config.toml
arch = "vit"
model = "segmentation model"
dataset = "coloured fractals of 300 iterated function systems on busy backdrops"
train_examples = 195000
image_size = 64
crop_scale_min = 1
horizontal_flip = false
num_classes = 2
output_stride = 8
norm = "rmsnorm"
norm_position = "sandwich"
hidden_act = "swiglu"
mlp_ratio = 3
head_dim = 32
fused_qkv = false
bias = "all"
qk_norm = false
layer_scale_init = 0.1
parallel_block = false
inner_norm = false
patch_size = [8, 8]
conv_stem = false
layers = 12
width = 256
positions = "learned"
init = "trunc_normal_002"
optimizer = "muon"
muon_scale = "match_rms_adamw"
learning_rate = 0.002
momentum = 0.95
nesterov = true
orthogonalizer = "newton_schulz_5"
adamw_lr_other_params = 0.0025
max_grad_norm = 1.0
max_steps = 9400
batch_size = 256
epochs = 12.3
lr_schedule = "poly"
final_lr_fraction = 0.01
warmup_steps = 280
weight_decay = 0.06
adamw_weight_decay_other_params = 0.05
Rows from block 3 of a small segmentation model, named by matrix and row number. Rows with one number belong to one neuron. Each number is 50 + 15 x the weight over its row's rms, rounded and kept within 0 to 99. All counts start at 0. After the name is the row's rms in percent of the matrix's.
Before each neuron's rows are labels from the 100 images, of 14848, where the neuron reaches its largest size: "responds to" is what is common among them; "peak on" is the class under the peak. Only what is clearly more common there than usual is listed. The data: coloured fractals of 300 iterated function systems on busy backdrops. In brackets: how many of the 100.
# gate: MLP gate (model.blocks.3.mlp.gate.weight, 768x256), inputs 0-127
# fc1: MLP up (model.blocks.3.mlp.fc1.weight, 768x256), inputs 0-127
# fc2: MLP down (model.blocks.3.mlp.fc2.weight, 256x768, transposed), outputs 0-127

responds to: red (82)
peak on: fractal (79)
gate.25 065:67 38 37 36 13 35 39 29 62 25 55 68 41 31 26 35 37 70 59 47 66 57 61 52 59 38 43 14 46 65 48 38 25 56 54 45 57 35 37 64 15 46 72 48 42 40 50 73 43 74 49 71 48 50 44 44 28 31 61 51 53 43 48 61 64 73 57 63 63 66 36 62 61 33 44 69 69 47 74 71 38 79 42 49 52 39 39 43 51 42 32 49 51 36 57 58 79 50 67 51 70 44 50 61 44 35 68 69 53 69 41 54 72 67 49 27 50 69 51 35 47 58 51 16 34 72 61 46
fc1.25 059:65 58 44 99 22 41 54 61 69 20 50 35 28 34 26 47 52 53 57 83 57 47 49 30 66 19 34 15 30 36 42 70 36 67 69 72 40 42 39 37 53 48 68 69 43 60 39 44 37 71 57 71 36 68 54 65 45 40 69 57 61 80 49 57 58 32 31 42 42 57 46 40 72 50 52 78 65 65 83 48 29 50 39 59 52 49 54 48 36 48 61 53 40 40 47 48 50 46 36 46 31 50 81 51 48 49 37 48 69 52 21 47 41 56 66 56 45 46 68 41 43 68 64 48 67 78 37 44
fc2.25 062:71 72 77 47 22 40 56 48 36 53 46 71 05 61 64 55 68 56 24 41 45 66 58 18 42 68 47 09 49 53 44 56 32 42 64 14 43 39 32 48 64 56 39 58 76 75 33 31 66 45 57 21 51 54 83 70 53 51 39 67 50 26 45 76 32 47 42 48 27 52 19 46 55 55 47 25 27 41 40 77 59 51 47 36 34 50 27 26 53 51 49 35 47 56 67 55 46 39 20 61 40 54 52 57 68 68 67 47 49 46 42 51 22 57 55 42 24 75 49 29 72 54 62 55 70 50 65 42

responds to: grey (59); white (40)
peak on: fractal (100)
gate.603 099:77 28 63 76 52 38 46 60 21 64 66 48 35 63 32 30 48 22 66 40 54 52 61 57 82 39 48 48 49 29 42 44 46 35 65 35 29 96 49 55 36 47 59 54 53 55 26 60 53 60 65 53 25 56 55 61 44 51 59 54 48 54 53 67 57 65 45 49 56 46 26 73 34 40 59 72 33 75 58 52 62 59 51 46 57 66 45 62 69 54 66 16 50 38 60 82 49 60 37 43 54 30 46 74 33 56 49 33 53 36 52 54 64 59 25 30 60 39 64 69 48 56 33 52 45 45 31 44
fc1.603 100:72 10 70 52 40 47 53 51 23 54 46 57 41 84 45 47 50 28 61 33 46 46 57 58 78 43 51 43 45 36 44 33 50 50 43 39 31 72 52 39 46 52 43 59 52 27 39 71 44 61 43 47 33 24 56 58 40 68 56 47 22 33 58 59 66 80 38 64 66 41 27 59 42 23 27 80 49 60 55 45 64 47 47 36 54 46 62 68 71 47 72 22 70 35 73 55 61 62 39 43 52 30 60 74 49 50 51 32 51 38 52 47 65 51 40 55 41 37 70 41 38 70 37 46 35 55 49 38
fc2.603 139:60 87 34 43 35 76 49 42 51 48 46 42 57 21 40 85 70 56 53 47 49 34 66 44 44 52 46 44 56 42 52 49 67 56 33 67 53 61 42 51 49 72 39 50 53 70 11 47 61 35 53 59 83 42 33 38 29 38 54 62 49 42 44 67 61 30 44 57 57 26 57 67 30 66 58 49 65 53 33 70 53 35 77 39 67 28 53 24 39 41 41 75 68 35 58 56 45 52 50 59 59 68 24 24 63 66 55 47 74 51 56 30 59 57 62 68 82 08 54 46 44 81 44 30 48 37 72 27

responds to: grey (76)
peak on: fractal (75)
gate.326 110:54 27 46 59 76 37 53 57 63 37 49 61 56 77 57 58 73 57 46 52 57 22 44 64 65 58 66 43 62 77 64 57 18 51 52 61 27 27 32 46 44 57 28 64 57 60 74 32 58 70 52 50 60 57 87 27 69 45 45 28 49 48 38 32 38 53 66 72 53 16 23 51 63 48 38 23 52 44 70 33 46 69 82 49 63 36 24 21 40 62 58 27 68 17 41 78 57 76 53 45 50 49 42 40 47 63 35 47 58 48 38 43 62 40 63 53 68 46 68 61 35 60 53 43 39 52 50 54
fc1.326 104:35 40 45 73 61 41 75 34 44 51 45 70 45 69 57 50 59 57 65 52 42 69 49 72 66 62 67 35 19 60 57 62 31 49 46 34 25 38 69 22 42 69 27 55 68 76 80 60 78 45 65 57 56 60 38 58 87 49 42 63 49 47 34 45 28 51 54 52 51 51 37 69 84 44 53 31 61 41 53 42 29 73 57 45 49 36 54 53 51 24 55 37 42 57 34 55 63 55 63 37 45 65 28 10 57 38 42 29 36 70 53 60 48 47 87 52 53 70 69 62 64 74 38 20 36 33 63 55
fc2.326 121:33 21 67 70 43 60 45 38 39 54 33 52 35 29 23 59 61 27 49 61 38 31 44 52 55 40 74 76 54 45 75 41 48 52 52 53 99 53 56 34 71 57 42 76 48 58 73 48 41 57 42 65 22 54 46 33 45 70 48 57 51 60 73 55 24 50 55 36 52 47 55 74 46 24 38 26 31 67 46 57 57 49 43 42 60 55 34 61 40 44 31 51 60 66 62 53 76 55 57 70 32 34 48 43 41 43 43 66 33 13 39 50 64 38 40 69 57 38 40 57 59 68 83 44 46 53 67 99

responds to: grey (84)
peak on: fractal (59)
gate.512 092:56 41 61 30 45 65 61 47 36 40 19 64 73 43 64 47 76 37 39 47 52 53 66 52 29 56 40 40 44 58 45 70 18 37 37 62 12 29 54 45 51 50 71 67 59 59 50 63 52 27 39 33 70 32 53 55 48 49 37 57 49 50 62 70 23 41 85 56 24 43 66 32 51 34 45 78 51 52 73 67 56 36 55 58 64 83 43 52 44 70 48 25 50 43 56 41 39 43 49 58 30 56 81 42 34 23 36 44 73 50 74 64 54 41 68 48 58 61 23 53 72 42 56 76 64 22 68 59
fc1.512 089:47 41 66 27 53 62 63 33 51 34 44 69 65 62 47 43 72 44 45 36 61 38 61 49 62 62 35 69 58 52 54 59 38 40 21 62 28 19 26 27 43 57 50 46 37 69 81 59 57 47 57 54 62 28 70 46 42 40 26 55 32 61 80 53 45 37 67 46 35 40 53 41 58 63 36 83 38 30 79 57 31 35 56 48 41 74 58 63 37 62 58 40 47 60 88 22 45 54 55 60 27 55 68 45 39 62 56 55 93 67 73 61 71 22 61 41 65 55 64 39 56 26 19 59 58 44 68 58
fc2.512 105:51 34 52 42 37 44 47 58 48 48 28 54 41 34 32 53 47 60 48 47 27 60 65 64 59 42 66 40 16 43 59 55 48 58 65 52 63 31 25 48 74 60 44 53 38 79 30 51 48 57 66 51 42 34 24 56 59 53 62 33 44 12 36 66 61 61 52 61 68 53 43 51 64 85 24 44 67 46 23 52 66 73 82 26 96 40 60 47 52 28 53 41 53 42 51 10 24 35 21 40 41 55 61 41 38 63 48 50 43 53 14 45 34 52 44 65 53 40 39 56 39 77 39 51 56 28 43 48

responds to: grey (57)
peak on: fractal (32)
gate.43 085:59 25 45 28 67 82 73 54 42 75 69 53 68 27 43 59 56 54 53 40 46 46 35 61 52 38 57 30 81 53 45 64 38 46 53 44 41 32 65 67 50 58 49 22 54 72 47 72 16 50 56 35 82 49 75 55 28 22 64 52 54 40 68 58 56 42 53 60 27 67 36 57 56 56 73 38 74 72 67 40 48 46 41 33 46 47 53 61 46 83 61 22 46 47 43 68 33 44 49 56 36 49 39 37 58 53 11 45 71 47 59 59 68 45 14 41 70 50 67 36 50 52 49 44 76 70 35 61
fc1.43 079:49 47 36 37 47 39 39 61 74 48 54 45 50 72 89 65 65 29 80 53 56 32 31 63 47 44 47 68 45 50 53 57 60 75 66 53 67 41 70 77 32 45 64 34 28 46 56 59 51 39 50 18 80 43 64 63 42 63 27 54 29 73 43 49 28 60 41 36 51 73 51 33 40 59 54 45 62 24 28 54 54 58 25 35 25 87 44 33 36 45 67 24 69 69 39 35 40 51 56 48 40 39 32 51 54 52 44 46 74 32 44 77 19 30 49 40 83 44 29 66 28 39 48 48 43 57 38 56
fc2.43 084:65 23 53 41 38 39 59 53 55 62 66 42 24 26 57 42 49 43 55 50 52 60 68 29 40 66 48 60 83 77 47 52 42 62 51 44 54 59 50 54 50 61 64 35 52 11 73 60 52 62 43 43 47 59 43 38 21 44 56 51 62 72 30 48 41 66 39 56 42 60 51 34 61 36 61 32 49 27 40 35 27 52 46 63 31 26 71 42 26 38 50 60 28 61 42 65 28 61 39 57 62 29 38 58 49 42 73 33 46 37 40 70 58 47 44 20 51 41 45 49 57 69 57 41 34 24 62 31

responds to: grey (78)
peak on: fractal (46)
gate.84 112:60 52 45 36 39 31 74 77 55 67 35 53 62 44 34 35 70 54 33 54 29 67 72 32 49 49 72 69 50 56 60 52 61 53 61 50 78 44 20 53 39 65 37 60 54 45 35 43 47 49 34 23 24 30 49 48 38 59 31 62 26 39 41 51 49 48 62 39 45 71 54 48 62 07 61 56 46 26 41 53 23 37 69 54 46 51 50 63 31 37 72 56 39 25 39 61 24 57 43 33 26 23 63 52 55 53 22 52 53 47 57 55 47 38 39 58 61 59 64 41 47 61 30 66 60 45 72 47
fc1.84 108:51 42 37 29 49 51 63 38 84 64 46 52 41 53 65 53 47 50 69 56 42 63 81 40 57 69 55 81 55 39 63 61 56 51 34 63 65 72 29 31 60 31 58 61 65 24 46 30 34 60 47 50 54 47 80 33 38 40 80 79 72 38 50 38 71 62 61 74 63 56 25 88 61 47 64 78 51 33 51 57 52 41 68 33 23 51 52 57 36 74 64 40 51 29 56 56 43 54 36 49 66 43 66 33 88 51 41 69 48 53 61 73 56 49 44 61 63 29 65 40 35 66 46 45 80 60 65 24
fc2.84 104:40 57 52 70 73 33 74 36 43 51 21 59 70 64 48 53 46 36 68 45 38 51 31 52 31 38 64 65 50 34 61 49 27 44 16 73 31 41 51 46 36 49 45 37 50 24 59 59 51 84 64 61 74 84 28 46 43 51 42 51 68 49 68 75 49 37 80 50 47 73 49 42 80 81 29 60 63 41 40 68 70 47 54 19 48 62 50 55 49 62 45 51 46 62 45 43 51 48 57 66 63 50 35 53 56 68 70 64 55 53 61 51 59 70 56 39 39 46 60 54 58 50 46 70 40 46 46 63

responds to: red (45); brown (28)
peak on: fractal (45)
gate.280 080:48 69 34 42 44 35 60 30 54 50 39 45 75 41 22 61 44 33 84 25 62 79 59 31 39 39 52 40 45 23 47 22 42 50 33 65 72 55 46 60 42 31 59 77 66 52 42 62 52 61 45 26 50 19 69 38 59 33 49 43 78 87 64 37 44 60 72 30 43 30 49 34 38 73 70 67 44 52 69 34 51 47 42 48 45 48 27 43 57 38 58 60 45 64 35 28 44 33 27 51 43 53 31 60 49 48 24 47 38 38 64 46 70 63 33 44 44 54 56 52 58 59 54 43 26 50 81 42
fc1.280 074:47 65 42 58 27 74 62 62 64 44 57 57 34 70 61 45 38 58 51 50 57 34 40 61 73 41 52 67 58 74 17 56 26 36 36 51 61 38 33 33 46 67 42 36 59 29 60 42 41 46 75 62 50 71 72 40 53 69 46 53 34 28 38 86 43 54 36 69 52 70 24 59 65 39 34 46 16 44 21 60 29 53 46 73 42 42 52 52 26 56 67 42 66 43 60 47 46 53 73 31 47 41 54 58 49 40 74 62 61 68 26 63 62 59 40 54 50 64 86 33 61 32 61 64 69 54 43 39
fc2.280 076:36 84 46 33 59 58 53 52 17 55 45 34 43 40 52 28 58 74 44 18 38 51 60 45 53 56 35 66 60 71 86 69 45 55 78 56 42 47 54 62 68 62 59 60 56 37 28 49 57 43 44 60 45 57 50 68 48 47 63 64 39 74 25 75 30 36 61 62 23 31 64 64 52 59 23 41 53 37 68 79 53 68 31 55 61 58 73 28 58 66 38 57 71 68 10 40 61 63 26 70 65 44 28 55 51 47 34 58 42 57 40 45 67 59 44 36 48 57 49 74 59 45 33 32 61 81 37 49